config.yaml
horizontal_flip: true
qk_norm: true
num_experts: 16
experts_per_token: 1
layers: 14
width: 256
positions: "sincos"
mixing: "mixup"
optimizer: "adamw"
beta2: 0.99
eps: 1e-10
max_grad_norm: 1.0
max_steps: 14700
batch_size: 64
Rows from expert 4 of block 6, named by matrix and row number. Rows with one number belong to one neuron. Each number is 500 + 25 x the weight over its row's rms, rounded and kept within 0 to 999. All counts start at 0. Numbers have three digits each. After the name is the row's rms in percent of the matrix's.
# gate: expert gate (model.blocks.6.mlp.gate, 16x128x256), inputs 128-255
# up: expert up (model.blocks.6.mlp.up, 16x128x256), inputs 128-255
# down: expert down (model.blocks.6.mlp.down, 16x256x128, transposed), outputs 128-255
gate.68 105:506481498517529558503538524510442524486448509529523532472475500465522520503502540505452485543486484512543517497529508474498511529493482548513520480510483467520434528448507533461443460524505507550484509502498481504492485491486505520490460496503504504503501551498516529493501521528494516546507484505511494522511508471460508484543465522533477519495473480510498543508497523504482496501488
up.68 140:506505508475487491495479522478523522465518525493468522512493494524502521478531497521544485511532501490477518523469450476534488482532543466508477508508495517522543492502539513535553550471476542466531512490479504547538494553547483474515533455483479474488511455470514452486483476492481439483515491491513486502465477514521520500472491478486534485491509510505507505487487464469534542548497
down.68 118:506497517461493503511568538487531544493498478517482520500506460469569519501481548527500496543524537506494479525527489476533499539489512562505515501470532492523448472488506503519478497478475531517520509471458441513514440492516496511502451507466510543481492500493495521481501454487529512528523485471478477572492490489466469494510435505480539494520475461510525496502527474542485505505467
gate.69 102:513537476501528516517501499477520501506494514479502481470523490512473468473484486506499488500463500574497455480538499535480505517500475495514527504477484497471517462519457481479540477508523460474460492519532494490465524465503500478541493539501526522495523499539506474540535535473519531490456544507478516494485496543466480519513532551500472508515486523495476505522541516498475485464506
up.69 105:506542487504530528556505496468512489518504517482492472490504469502481459464490489493516509482460483536489443469554520516475516495480470500513534508485492496468524472497442464478531496522511480498474481524534502491454514467522487485520502527505511541504511490528502470529537537478512521480453503518480487481485473504464481510490527537523473478489474506485467509549534527508470486484513
down.69 112:520508531474508476488535505519513523528513485502481492529468495513544507531469502529508508548525535506466471517470448466486470492479509528478505478495486511532492515514522510508491500482485478475533501505471455477462464466518467499481496544451504561523512528488455521493480480531551499551526500461465496548504518519472494506526492529462472516492488517542527532488498516542508515522510
gate.70 104:473464518494477519511452481469499504512502524513502501535489508500504473472508562489483536531556535517527498459507519515494487478504505562522506516473505508509471504511509499467472484544499503488513520459516499497510464526472531526491488470502481484524497534441471516525430523552488514498498479475509501501476514505444512501483472505481520535505509441489512523489506507458501512506491
up.70 107:474491495530504528532504489476511494495498492499498510468486487524465464473537556489475521512569542490526501474523530528478492474481478549515496495494502541531482505522523504460485463536498499477483502481517543459506490501462519522478514500505476523523507553484504493512458545529493500504478463479538477466478500498459463490489477493497487496510487466517509502483502502468498485481499
down.70 103:540550511526499515515489469527535508523486521473470504471538563504486473515537518481512500497521466468525496468509520512501531494519521505508482472494471502473455494438497529488525493503509526465509496434529525511546549493501478489511533519464491475500483480446494500502486510479481487507500535493502496473532499457510569464519478524496499457523484499484522514492469469461481492543555
gate.71 088:510490557517513492503515518518499533534509528517521494458494520510517492521498556513466508481536521480523496505501520457526501502490502537542485529480533530494432500482500514460508491458494510533548481493520493509538483494455530490522458508538499485524485530506517529488487479484501473507490479476491563545460539509463492503549463502465470475508563465474467543499544477517470476530437
up.71 076:478480498521509537495537508487503477483485544545517475478495483466497517450547478516454474481480514435510499471495468485503522506563528464456520573540535490515529509473506539488502474491510540504487521504490488487541505527523456512458509470524476492470437536490522479474514474462467490470494496471519513478537517497506500468490468483535512475525515507480516517442470523484505525477552
down.71 085:542566490513471498518506519510487517500462486512477537535510523509507484546505506504535510509491477520483514465476496534455525489490466505542482494529462524504521497513558501490489479475463472511506535467511481479472492493504453500462523570471509525516524480490509498515508481509504521457495494471529487518486492518479470483510503513498467472500539506494509513474515548515525457518496
gate.72 127:509474489512525529490505509523462506517453501493515499516525486461533567479516510522485478512478479501548531517507495502491519544499478507494518479482507480498458520440493485487416443510519493541482509514488452513501502513441495489501456496480497493509473495498539535490508501482500530513510514517507498512498469499428506485563485497514475503519502491490499517506527517511515495500534
up.72 148:468501531524485464497517527475515551487511509521486527486468480515501436530492534518508520513531519472473517531467496465539466468504524504494471518521517516524488518518517535506558540450480529464553483457468491510525471524524507525491499476548476464502503495488489483498470481529494468504520475453527507527470509505522511493476485476482518500481516468525513480487506460501510519537457
down.72 121:502537500445469491518494486504541492516526489515496459559549492493514512473479513502491505490538542501483505539494480515508501514516536526472498503522488525526513482543502498475522499514492480501528517474452470475511458561501468504485502511457531543530507511489495528485467446495500485492511496467459488514509478508512494489490452491465560500498461498508522485502493473493466529520517
gate.73 087:485509527502470546507565519484513546523526522510478544475476515523487535513519520548504484479522509495506504508493439395534509529504507511505488500493516474517435504466496492511508507471506542496514483458490495478509467510503510467496541504543493462489488477484504520475517510523493460446445499506508542520476528503485544513482473449497489515505512474515469508504527454471490497519501
up.73 089:514443497434498525507459519488506493535498495524502506499502498532501524489520535505491520531522476548504505501521496510537496516503502525504521535514527481547523526486514495527505503521514481441528491509484512568506515520515536548482530479511454490521519478475489531487467503524493491484489512495519455475493500494496500490444516479468511490510468482513488500448470486452497540535521
down.73 093:472447491471473459451485559509481483496524520468465534553502494487502496516501493523504507492470522497477452501493486482483446472484542510461502493495478489477480497492556486559495542443428498509543502503509497465509513508554507494529519494502499472535515505517449557511482519484485491500464553494517510520477525567488517507476508500503502499511506491529515461494524493505517511546429
gate.74 093:521469532522490502474482506476494522482507515475537517576520475509548520474523542515505521468507502480514541519461518478514468528506506543450515482517514523494473526493479548562458495497475504516531508493509473500529470496485541535490426494486456513488463481474551526498466449517475475502516541505515512533468478503476505495490508486506509526507483440523507481490528454552513546532525
up.74 105:498479533476508484491510523482492566485496503470525498493509477471528534486502514486477443485494513491507452496543526497517510542485485537436503494536503505535477533459501492505519467474522492491489504491508497506462500486518525492490460515498478505485468472519507497523467506526554487528484524518525514534485481527444475467472506523510467467544459460509527504513572503495472524515513
down.74 104:502490548502509523474467517499473492468512471494522545490493490536513512517567547486496517518514506539472546508483512515549497508529513509479483506497493495485499506505504534557478522524503538493493494477496525507539469549506503526509506437497469483517481508446468524496462458509473464440515503476510480479524492501493513476447511512466500512476472512531500514492483490513491550539504
gate.75 089:531505531486488500490439499520520485489495509511522480531489494500520500509540522528506533504506520435538566536479512503512479499519538527461521521513518502507512509509524535525499498489508505475514483476494456501556499529468531497494459468481491481490485523470498546513450464515472495490526565507463508519525479487494540517500485504490495525493470437504538499498520468492520515512529
up.75 075:478522486524537538490510493505490487504485532509480473484568489518484494440516532486495514519500492517492463464507483534492476506494493506496519502510481568542506469497510478492493520523522480475510516524471519483426526508512520485494488511492502488523484495480508491500440515553525528483483473474521509480520487490552478502494546476454497472485520485486447488507527553476466487527507
down.75 078:564493520446478524524560535446488497513499444505477506503541511489528524534477462567522480494445519494469502541485506456497500491446488496481488509473458479506507528491481506520528510510496509524514459522489509484504488511513518521480502494516470490494492460512512508530515551505487514521507480499542446502512489475523513545507469483466527529474468564470496507555523549494480496478501
gate.76 105:501522453542475525508494486474543475491482494523482515492495502520510481484504464446493486475527528460498509498504459460480477473453474500525508489468439502504475485501488472486468501480477521542495489490499489465500524485486502503480543499525505506526508542497470491477526490550507477533503508509518525523500544478528501478468502518522493517440490506492483513501466507459527506494469
up.76 114:513521484525518527501518495488535501500478522535451464498508523522455466506485470490469486486491502504453479457514492464483489492485473470542500482484463505517512472507495454486487517515494485519473493491519501463440533472529490488491532528511500521549522511541457484504535500510533497519474500503532514491527512493511489515439519542503459522470496531469473502504493522455486484508450
down.76 108:511523452521482497499498470509536516483469536494485503512530511523450470477498502440522513465488507443526513457524522522485496509517470482508516527529472520474510476532512496455501511531490497522529496510527485492512518488476472535461478522497510500466509471475487463503507514516473505485477503471487521499541502504537477514485519521508533461522509541436480499528478513498469481495496
gate.77 112:521534522468506494521510515475531534509534528496500489535535492543504469442496492491564535471514525495485497528491461503514502499491467548509471492482498513444498469498526519508524524434483499488583515479499470520487487485514501480515482511482525494520537504504484485543512522452506465499512518478480571542539493500435484474504465493464481492531473513490473458561551477520477512516482
up.77 118:487545556481518482527504517497531546529540532497552487503532492544514475475494511496562528460507532486445479538480472486529512492486486558485449489488536519448515490496516512498525530434475489481564484493489453511496505491508522464525493497491527497499542479483503518542509489461523474498481492471497538561525505489460500471499492480453472490521495486499488492527562479543458508511489
down.77 101:466455496484508504516515459474519518485490523515493523457475508480515485518505517507527485482498499486485458507504498462501469494494477498532496514521503511507523486484490480557521479433517480532491488500525496519386519429493465476476495566502507517487508478524510455502532501507514500518488490505494531530504516475481475510501509455511412482511484514513494520494488485531558500478456
gate.78 110:506505475483509525526520489473519475515526471481487485495443486487481525520483487463474502532489514540512497492521519529474526498484505516560511500484472524505517479531474520525526449502543493502485455509516506510470507467564505447520505512461467523548507517493481471486496537526509506481483505529498446490496504508466489539456528509498468530478448491512497487518522505460473486443487
up.78 111:510485511515506493478512498524476505472488503529510512498564489507518519502489503537518508483518486450528510494492463489534508508519520483473499483506512482464449513469532474470484490463464526540511554486481505489523492511446496529455482499513510473484462490490556511515487507462492520519529488479504588523495510520533506458557490489495524492515540511492500503500506491556523509508476
down.78 111:499491483501502502537494490516475511487465496476513508491531512517509488446545499443468527486448463478508499503500553520533541540523467492532484518512502507454472492489467510468514502522497571515507494496548529510540548516483516477494496465532516441469474499488541521518516520482474485493487525497530512510544515461504538502472489514511510483502500487441461489554528495484501519478504
gate.79 085:456458504507499476461522518494474501508496532480523514477483482498543494485521539497489498512535476487499554484448508504531465507487534505468523526494518449518518519484542526505475477464503560496536493494490504491559497537491547489502468461524500477459473477474521511495482472490470526531512520538492468512479491506522533535540461472499481504511476485543527502479503453505537488524536
up.79 069:519508511502520529522496520489471543497468510491539506471532511510479485454512546512473493563521504469514509528448499494489509486468489479497530529509493440493488507481490506478516474545485499470533499501463501499527505528516510542475485464520507488477495483480492464528536515492510504546510483509491532493479502497467545500518488511465468483524479493515531456477496499455535486493515
down.79 076:529506492470536494456521505469515493491503503472493508553470516511511513541508523472470476476543476503463507489495490519485486518514516515487522466474519512524521481457497513503513503497528495518559537481464463471495477522535525494471552490510507508481485483480522508442512481500543493521483485495531489515481484484510470516528463493530541513473496507543516436531492423509514480497510
gate.80 124:494489528514526471502500500522509535472483518509486504539538495548512484451520490492518566474496513484462504453481494512492448501534496496484489510516526516482493504527503447466536543471465492506529532504507529474488519496451490546483491501545503513473435483505555529480510496483499496495479527438500536513510495510500484484474512505504518464501525494483502466480509470512502510530472
up.80 121:515480515474520436519517475539530513474493508502491463564553502535512466483505487514520520455502511500455497485489487524492503541510480479503481484498519527471509479526510475473553526478470477492513526485527529469462539475457463527472503532531503512483431489524507523506516503486525498486466524454478534527525488493508483491463530506485494470517504521463489459499512500529512488536494
down.80 109:502474508482525514499534492490452543464496474532483547540518487487528496464522547540511525506521492512460508480510477476555473529512492544525472496468505497516440491493501490513503532519522542496517529503491550508480466508477485527472515489531487499488487463474513527440480465514506488491495451490514513508518482503455487455471491540492512486510532518487501524507484486513490521541482
gate.81 102:491527533468531499525490501460521548524544522504503501510529472554500471493450489493534544476511544509473464503492506491486480503484461555500461502489506529441527474517499503468554513434468483472559478501507505501487505482492507518531473500493535483525503497503518485530500509469524479525486516478465553545495517494445491483491505515444484490530449500502469471511579487532471498512476
up.81 107:523534542477522518525485517481541555519549499499509493489527514514514500483467531473536547480503533488448477516500496490507491519493473564491447483492494526440512470509497493505557524436468489475559485480489497500475513492504520504519509501487492497519498491500480505528509506481530480514474503482506554549520484488421493517492513510451482509561466495502484479536558482513466509525491
down.81 102:492483493459484483478490497489533520518524497476521511486478513489527474529503512515466490499539516477505435538488483477507484505471496534482486458488478496560499537481555494505516502447510493488529536493497504467394495422485482505439517546523483532511517481526470494490517484524541472512516475508461553525515537533475495509484508506457449490515500517530508535477541461505523488505482
gate.82 085:517486500509448503483457543486486489440532490500487513489515473467518497525532475519488508498500525502494553503505486468515516455509497515479504515515507497505518520507529523520448526494492535545511528516520483518538470517452499487476523467548512495497531490494490473493478500533473504503531512511516486476508513493482500490512464486505487506469496503549489534523532483518521540452476
up.82 088:464437516514497492516466466524475524463550516498530541541492488485496511530519487518490487470513497479513509508446504499530510497513506528442524496497538477510479544481512500487515497465447484480524513468474508476539512462497519494479481474463504497459461530473501509495482466478515508490478565519461530505458496513520542519518503511478527498492572459531513494432499471521515494508512
down.82 098:480511535484442490531462491496494494518539558541494476481472520536473497510489506471514504487509558499510473487479489521467525466491441516487534511473486551511537483520519489485524480503511468520557517506531471496477512462496478517500527490486507489505562506505488494511522489524492523467515491491475516501486509455475457589502532534489460463513529489493470493487479509480465474481492
gate.83 087:468495508494520514490536549470536542474520468518497531554483503470548518482514529509501466549510535500508539525484466482527484467547530515518480547537469507546496497468519524506481488482480514525498486460458435520515465490515533502505467472525460490488548484494490510459474434501467456483493515475527491489492479492497499493482471496506529526503496484520540494473498463515522509513496
up.83 072:555514547516452452498479487524491510538481501473504503434508538522507512498498541482499524453514471516477469488496487504485496525445488532473497470497491508476465515492489485503507479501471477488491512504538535496471511495523493522460523525475514481511475497509494508535503545543518467524526481465511525549477546493465510503501501543500472472505484506465490500504539527477507481531486
down.83 088:475483486489538526497523512521543477527451522478496506445487493514546522499488486462474463493507529489476539504477518487506519530489482456483479531497503480542491566487475503464500498488484506507481449506500480506540514475512550523508481498493481480493509517473497479464500554492497499485489494488477533466510544494490523510458475490485470506524502478509535497494509486497487532492490
gate.84 094:507486497478484480428493507509503509526508519464546472520494542535510498486480537496546557500505492482495544491504520518515470458554476519486531471486489502494459511513546471488510511453511524546513439477508501525521521478470484476510477480508515483480518529486467512491463493482473512507519511475467497500499529511485502558544433509485505489460510472512478503499503503458532474515482
up.84 084:468516511473483531508503504485499491505542490479482509499449491481494478526466521515500495557521538537508466541474458454540470497456507533496471514499549466523463516536517515508454521499513512524509558525481493456521484497545530457501527502499496474511496524511500509511509485514514468481513518510518508500464513507471498461456533531485490527514500487514508449483491495511512495483447
down.84 084:465500523508558521505517513509466518480479472586522574517550436494519479462522481494500525497487456454495475489484457460510530501511499504500465512507548488479516476537522507493483526497521502526464498487479470494493471466503490517497479455501516479539543493524534488472531473476509493463515484473467528544486464523495477466537522499501480524518520474469484462486487492511480539503495
gate.85 127:493530563477533522506520496486513570543508535505514530505534514535536482478482537508542537466526537481473488513462463491515522497503501575485453467482545536467484493509506510499525518415502495462576490488492477505502494502517505488492510498485514482535493462497511521509507510469502470490506499487491546561522471459445501516483501492451496479515490498509488467526540464517478508545511
up.85 160:504545530457522508523526475500521546552526529472496482494539493540524478472484517486541537443489521516473475482474482508478515516483463539514472480456508513447518458518491497471535513467524481468558492525517497492480508473515495472507505532488537508529522465521500495527540530473529495499473523511499527535540462466464486517461509508458468469506472528481495445542527499523466486505501
down.85 126:481460460524517496493495505513497532511489521492492504456451515498483466473494490491492505486474478468525467521500514510491481474529488494533459541509515505490535493494514495530548518466504490471499466519571530516420540456456520502495483523549516494443490485537522456501556533508489482497495503508543503479520549501496477515488542472524424497505503499474464493499506501498540488485493
gate.86 097:495474472547514508508484505504471471513510543497516474453527471528491514471517505474453519539508471445518533482488526518515502502524496522453523474511522460441512501520493466513464489496524501478488470497496469504525538523448560519494455491502532483492526550470497482499478497531493541484493488504531493500471505459517511561503529525497488505457487428466478485468514489477513485521508
up.86 088:508490499488489477498468500527489498535485550477525517468516483477481504509505521503458512494512503479544534502535543520523490483539511498537511480507554493516494513513510507489499488495524513478518511497558491545570499509472539511503458456562465515481494519485493482520454476476470496468478470474517485483493484483485489529478464462582498500512499457498501523509493505499474523502515
down.86 098:506524516476501529450490500518535512524503505478481474542519523488511523489522509483531530500489513473498558503471500497484513487533497493509507480489498511452501477487477509547483506482520515456550492478504502484490535511494504490493486491425532508479501499501457506494557495511470480506474523508513532498548535484515533513498520547491460447512472520483515430514528469503506512522512
gate.87 118:500491498505525523506502518501482531523499501473575498510563483497519509443503517509495501466492484499521501512528482494496509531497478529478506461473493456453471488451469439467466458485503510551489501495504461512501498490440498494517448511499503499503490483499552520556492511475519514520485530509512525538496498511429501486556491513502491492547502484517497543525557506509483498505508
up.87 115:514516519517520536505496496516471512506492494482550493501554497491512517456489504510518476454465496498502482494523481516491528533497460502469519475459476480464480475459487463468457459489506487535479503516520477515481500479443481490510462519468533505498507487514531521550504523476511524516485543530492521521512477519455477498558486497508489521522486497497469521531528519528472472491539
down.87 097:499461532495506472483510527501495545480503513454501532456445511518521503541491510498533458524492482501511472523483486493503526490478450513493475476493520484496466511479495506547500480451446491492529486504555519490447516430515476501459502520544497511471500507526501506512525526519505492496513452519554523503488529490482495494513500493521422509475516520534514540514556507540552474495507
gate.88 087:471452527519498485450505529526498516477461495500541544486481495449539467532511526484515473503490497470496524524496510482508492540512495503484525509491509489514415522483501503555496491505474526513506495490505483506538491534492535496500526501521433473444477462487500516527498505506500464523498500490508497518485517482492525522526451484528512501515550499520478522482507454504520530546504
up.88 093:491501537520497450474482516536454518488504517446532504515511488462521488532497499499500501484436475480530500516521493486454477561530486510503505519489438484492451528492495519533510468500494462518518502506524492476458523479482479513534456506515482499476499470533501504509512517458511495540510538539495511538525521502490474476546503488490453476536543500521524486542521517487486522543470
down.88 089:532471524489457507452492513499488531496454468510439522541530509514525515492517527536478496484473507540454543480528537511525469524541533521494502454507498549513497505480489515513492527539517527514474482447487478522538472539514522517501500496498475495473495489489501522480470456522505455498515504489486491471493494531495531529489534517499525518510523487558510487505475478464492563514469
gate.89 091:540438487499476488467501485477508500479493489467505501514496491513550529465522501511506470483491541493562522522489518513488465512547543501500512502511506498518484500500560520558460531521535501565485529498503461528542482508471506450504486465478490529500522495504527485495482451510489508511528517523515464495515524497495494499510492481528475530502495522533476536507505474502516548477492
up.89 082:415484489454446500464513522535501481518554542500513493489510484500521461501477518535513530439505511498476488535475504493487523494490526463514509501489532489494501539486507488480537517482473473492487469506479466446517496486487502478521505482507515507525493523492504527513493533485506486488514549504443520550483458468511539532544460487472512482533509480541464478458506498511496488556508
down.89 091:507508487501463460528456472504507485502520519511513468499514509514482482462524492480492442442457509461547515482507549532445498475516468499517442510531489503499518519518488503453487472529464487539511511545501478508495533490476492501512485503462526489510506495508501510557496513530509544514510556495488530506481515478487527482497538504511517491578507514487496525507523511501498448475518
gate.90 098:453442487487481508485461509511502503502470517503533507508492496502515512473501530477490549496495509487525528521492503491496470523510478560484508498489507461488448537480505466472477471494505500506515494486523458497502481510469545478490470503508494488483498555479463547520474486553468513498502522500499493530510521531478520494528460485506478525492486467543471530483542514494502513498479
up.90 087:523492527493504485487536493495521547469514472493457509515467494505484479523526498503530492538511517535507494507502449497548483466509510473468504531489505472592486489497488549480501527483485532500506510540519557536509530496572469529496507460483473497528521447508505465461516454476478480474509457500525527495504502488532497532480554496494539490502549529474518500528493477497501523498499
down.90 092:494499542445504477514576526516501498508503477530491556519506481490545498452464523499513518531536500499500475510507437459523479508459489520478509476521519477500461481483518498516482495475452529523513509500494476509574448485535488512488458533508505537510503494485498530516510482481542512504475536519476496568461490470465492523530510497470515531534469467492522495511516490539513491461497
gate.91 100:505503544466516492527524509518516546514545510478526518499530467525534481494482498485520546488531517485463496515437506487511494497491482587447467489494514520438489507498496517486517524445507511463563504485501471507488495491499526523489472492489515495528471475488494506526491494463521463497503507506484547534519500493465509504506509497457496497529483488519467499518558446513484523540487
up.91 102:524526516475499519516522472490529544540526526498489479506521477561491464472473510474547538472525545495470498479456524518493503476493492587475470476491497522456524483508497508487525503465499488445539471491511485519479487482492527521491457505470500525535493480503513504538516507478520480483485515483487550544528477488475480529505518493450501508507457515518474478530547469519487499547487
down.91 100:489472491501517486494493505551486515498474501508503504463477483477483451499497507490477486482519495482526495495517523518477472477496473505497510505491486508512503511499510454509489530459502461526508492490578523501416499472477513513493523536533488513478470488562511473472516487522501498528502534516491546505486555490492470515501478518499459520510510495514508552484502480499523482488477
gate.92 103:485475517528507498469454508512489491494533537468522519548495476474546517520524511480539496536468498498547527522477517514499461491512521522464487509517454483477470531516517512536442500511478507511497472482463432504509480480501544509520441461479477470482479487467505513487450476554461478472511546555481495554512500516490530509527506479514517509496527472527497494507522506501518534507501
up.92 082:515532507493448514531503523492493488520500452508473537479496511515486504509468476553504513465528519473472499528487521482507543522525465482529541456467508502498536546498467517485505499465486517509542524515461520512511495510486481435509536468490524495512509535501494486503545497480477516481529462479484484481487495454484523538512449515499526539467476546486518537508501480539509520466481
down.92 080:512547540504511487517470487521521517526514499473517501531503500519504504485494495501493502495510469467494497505534516514490487543513484547499523505504475498480528503510499537471506510498488473450511450466489490505488521497467548514569490494514545477500531518523521490540507504484508513527524539498515498522474490544491513445514523517498439512513516444457528531571543490509535517518510
gate.93 107:500485479537483535507498524456504529520490553499531525493497514520492475497541526469478524524537553482542538482526492485508461481503487554513469522511529524497455518511547494496463507508546515524505514488507493519528484482434553476485483484496493475497523557458501527497466507523464543489517452447535520483491521494452494504505466473493498517507497453498520505517489501453514501506467
up.93 114:480488500484509462455497504521481489481524475477481513483499474459548532503474490511543464536474456532447502543476465478515535502517541454467526468494511488507549523482490484549544497470475495497508503503485495507486509506536474468534509501537507525454505450526531442490506457492516472500498510524494475511494478503554499474500508496515524484494504512541480494470487485536530524533507
down.93 117:503464476462515480500514536467494494462519469518523524532493470476509528489463513515497493521516545512489515549484503472539493483497521522478493521497528501524503514496510529500452497490465493517511538497455451498516441495493547501531449483516473535487517540487543500463482485518495499468479493453496491528458492518494472480527469459474523540520522482527496529509544483546498515454481
gate.94 091:502481514507490534482521519497513503561505469490527517503498481556525492501501530564558532499544539485484511494458493461530492502486482514462517501466482472491461517503494501497461577453496524535514477491485482528539469523452549499505476483544486503514520479451495542498509480510500502469502491500517500529465537502499508557559480460477513530479462482497519463469528476533524477505455
up.94 081:489491487493499510494524515473482507479433441488485483485464474514498533466476536485443497508468503508509487503477486511502497548511519527484546483518515505506460507468469523507469520511529476522477544501518491513493510525479505475544485490503478520482493498524523529491512504520505519504518469473511499521459479491473522453496484516512465501511522497504528513560483508505495508503523
down.94 081:505505497521485469502506428513520499506493499483519495521498493533493479543516535464459468532483486512488518502531522535477464482462473497472517502492473543486491537493512507487480487520519468518526490523478479523529467513531519554499501542451489507524561471494477553572463517537525526505495514512468506516494505504490510528523517550500541453509473507488474532467486549480462507492524
gate.95 083:515508515493472468511467519497491496512503507477497525506460523521523480497499503552495520502542523469519504530500506441519504508492514516502481497515471493480499515452522507501500512472492566482571552511461495534537513515530505508469488458488537456481556514467503518524506462502470460487536484509483474478487524527555524525486488466518535506468486499480523505537482450470541510513501
up.95 083:501504493527487545494485514488531485478531535508526483532436506491476466511484505465506483488544499507483476510518445467468488505451484489500488515517542484540533502498521510519476445535478514514481480511469447468530491498542499498472534523466520488499535480488464513504487494529506501474502515481505504529491455520539494494523526469486542487509544540501438503479479556484512476509505
down.95 090:433466524503498498487474514482537485501520512531538508522468480499537512480485469536522503483500548500498500580467521451490509515508489470438490492489479491487514508475501537525509514495475467523498489507458452468478446501536482488537503500470467535515505530536460530490529464492497517494481523469493515543510511524477473481490480534463480504522488516516510505481527490533476510545451
gate.96 098:474546545550514499511520502528503550502499482515481511494457541468530466514536509523520478437505487436504515518467498459540510528524516518519465462515506496490430519480481546504507496469447545530540496468506441488519519510502505486495475486505500435483494480489478490480478444461475464497534522533492537551504446497456529512522494489531474471515515490498496462518487451540494511526495
up.96 091:518489465466491493470448572472569480501488558459507515527544484535523520472481491484502499512539509506533526472528502502515480487512477510479563500506468530536561483504520490510495507535539474478506474521533473506528478515519505546532501502466477539533525522448503521497490518528469512464499505474510445493470494526526505486471467508497544526477525484507513525479493473438521523504495
down.96 091:452489530509517501519547482503504516503518465450493518497496455507513456545480476450503486474536469509492474490470543499526480533471437501514467551485473480512485507519490539468489511492492486532486532494526508463485516472464535507493493539555490516500481484506502504498474495502556502509523525540506520465509523506518479516488469501498483531551505473549474498518540481544497461475480
gate.97 122:478518539480538521487544499501523582554527535502505497502537523548525486490495529485517556484513538482470486511446480477521507490494492574499458491495503529458488492511509496504521515414477512463566475490480493508484483492499499489487495491496510487529479472482500515526504503480502460500503533493487534566537482488440500508493490506441489473515455513488487455510565469515489517538499
up.97 150:515537511472517490533530474497547523523538523469496472494521514562491470458483509476555536454512516504477478494466490528495526487495481545497479485475499512439541454546484480495537523455507492455540482515498513498480517473518494501509505505478525528557519495510485490526516533453528494484487535505477550520532473482463476532469525495458483474495470508454474443522528500527495486496503
down.97 122:472452471519512493511519505541518506527496490465493519441449516477505459468503489516480490496484500484516471502486533484507489499513466509554491515500510474499511492486488459499533523464505469533512495499561547517419531457474521500542481521541504465464477486534500482514533517515483488511489490535522527518528547502490471515476501482504409502499512509473502498496519478492554508500442
gate.98 091:462478495489508474472511526474524525483517508513494536551501492499497512513500531516487482481492511464529525487495505500559480518500527512511470518530495525495462536494534506541481520492492521509478501485454476431515481493495472481513475480550460487465443482477518491492489482521496482506500525522529526516481495479501491516548504493503478527493509474546474511493538486532478521471513
up.98 096:528514511484481516505536532456513489455438484489468509513523510515528515514532481474455467535490506572487478495546507475516527503504508469543494517506489521539525509494517521498501523530520495538482522517520511553472454482517442517477529501501442524553479465527510494458490524482494479488496457502518476485501482518486476512474485500512522509503517516536512531567481509482480528451462
down.98 103:520487489507503485492414543498459485497542493518513463472491499471513568483498505521499505488460518488524538523476508513485471530536524517499513514501527541482501512466494489534486471461502517501537517499487461466471460508489520481521463484460533526469489538556516484493469488493463524520488513525523510479495491534526538484555509463480471553472473489506528453483526514468532526478504
gate.99 080:474546502540526537513532526512477500503510520547501519484494512508470466478498505516487521486528541510525464505467463475524483424500511495457485540499457491515482516517528522478514526473470521486499548437516529469483481522492455484462521503516519474509486484504480470507500496489489492489493474436521524489513526474458506479508464501481509545471531486482531501497519474499474478493497
up.99 075:496498507488527474460451485503508481497491479480500503485436458482506531478490487488547521544534496503493541532529543510486493523497494472490534460549489504487557511537510511533506479542526501493466491515493492476520494499544527406511542500473500490517484500528521492518531499541467493491509495536500463490530496488476510512491481514533532507462484500546500513487518498489578562466495
down.99 087:461495522495527521483519530518476496493511488507501502506507494508526515501506526531514504601502498530525496535469528520513480528518479528508531513518501454521478537506505499516495568480504489472481480478514509463472497518502507472488482502511484505483506495494507500483520507507487529500476501452500449532514570511480532497501462515484453488496507476529506511452542467508542502522467
gate.100 079:510510527458467512476500504479480519491465493540490513533471508464500549494535526522494518529502468510511512496511493521500501503538535494523518487558539498509494509478485496505489495496523543511484545496443477502525533568513478514470532449509449469479483514441534494502460494502499479476562524520529458470459451496471551514536488486498537529538497478528502574475498479491511509535531
up.100 078:558526504515472505500476494506499489476472495496476506463512536478499547451517492478487489504481469472540500474498529499525507472493531472518512463501501492511502543465493513506480449437499562484512550517505484477462516510500462526474496493481533490479461496484499488516484525526513506491480504512524504509469486520505469514507505467550487508542452525501469522464488495498521532518543
down.100 088:523468539554528498467483535496483538459494498535477517525495461488501510519511506470476501511481525512489506489513510480528497496507487507444478513474476501508473479510501551488494530492498489525489496465473483534516476485565455487549524504516502545479516548500499533450493478474507481483471522478473540482480461505495497454500480509476503527524473505526502547479509517527477554504490
gate.101 098:477462496474467519508513519474485498492499496499510556469528489505527497499499516480506489531528546506522532543489507453521522528529503536492516500494524501506494557521484534506498521519508491526525521519456493568534443527487562457513501501503500492497536458427509495518498499554499486501483472481507473516482509495471502483473491497484488492481501516538472508517491476497498529470450
up.101 085:492483475508472503544508505475539497487453504503539530456533501478510480477505507508478492498500521545486501512545530498523506562477503477538507500497515489482554531538492511521496516544536451486485536520481499515504451534502533473534539496521475542518532486484511485517524528504520510502468513487538475469482503528492471486440491519505502496509521529513463492519517515451502565455469
down.101 094:464490491524506503490510514472535545503493486534473475483503527488522524438518482500468566517464507514451490564514506505521482570502511491530548516455482459479484490492501524543546507505512554511493452473506508506554499508509510508554468493484527464486498501505479519479528504453472497552495479464482457499520498503492516483485479536460463459526494483478551458507494481475526514541483
gate.102 096:496487549517521509492511496513511520480489505512514541500516533495490534483524489514479504493511495463516528541483476482549501506554531486481454524553500468502494506482527521521486508480473532541559526460474450463544507525482470471457475458492511480457472503488502499488508452462509486473534485492470555478492515520500534535500478488462479495502525490516521507493505457518492524493488
up.102 087:517494525509526508499536497550497512532457490515482499505511494463484488487480473510478500482529524504511498506511455463497528496523506507510486483492548517560478507463498469469541492510475512537514522465474478481521511509508482460466519504527493478510485517527471504537484481470483510507526461504513504499505506507499511546520472488536525478503479540494545485501477491519468478499477
down.102 092:468516512504485508471496460498458505512467523557569512500484508464471524452484522466547521509482466481524494473492495528488498448541536494526503550529535503492512469509460517503506460495503490517494535473507474500458513531491481505499501472514508504493489492526518493494489473515512505510482462519482482483538519500521518556565475490522494465458540481483519500513508526488468494516547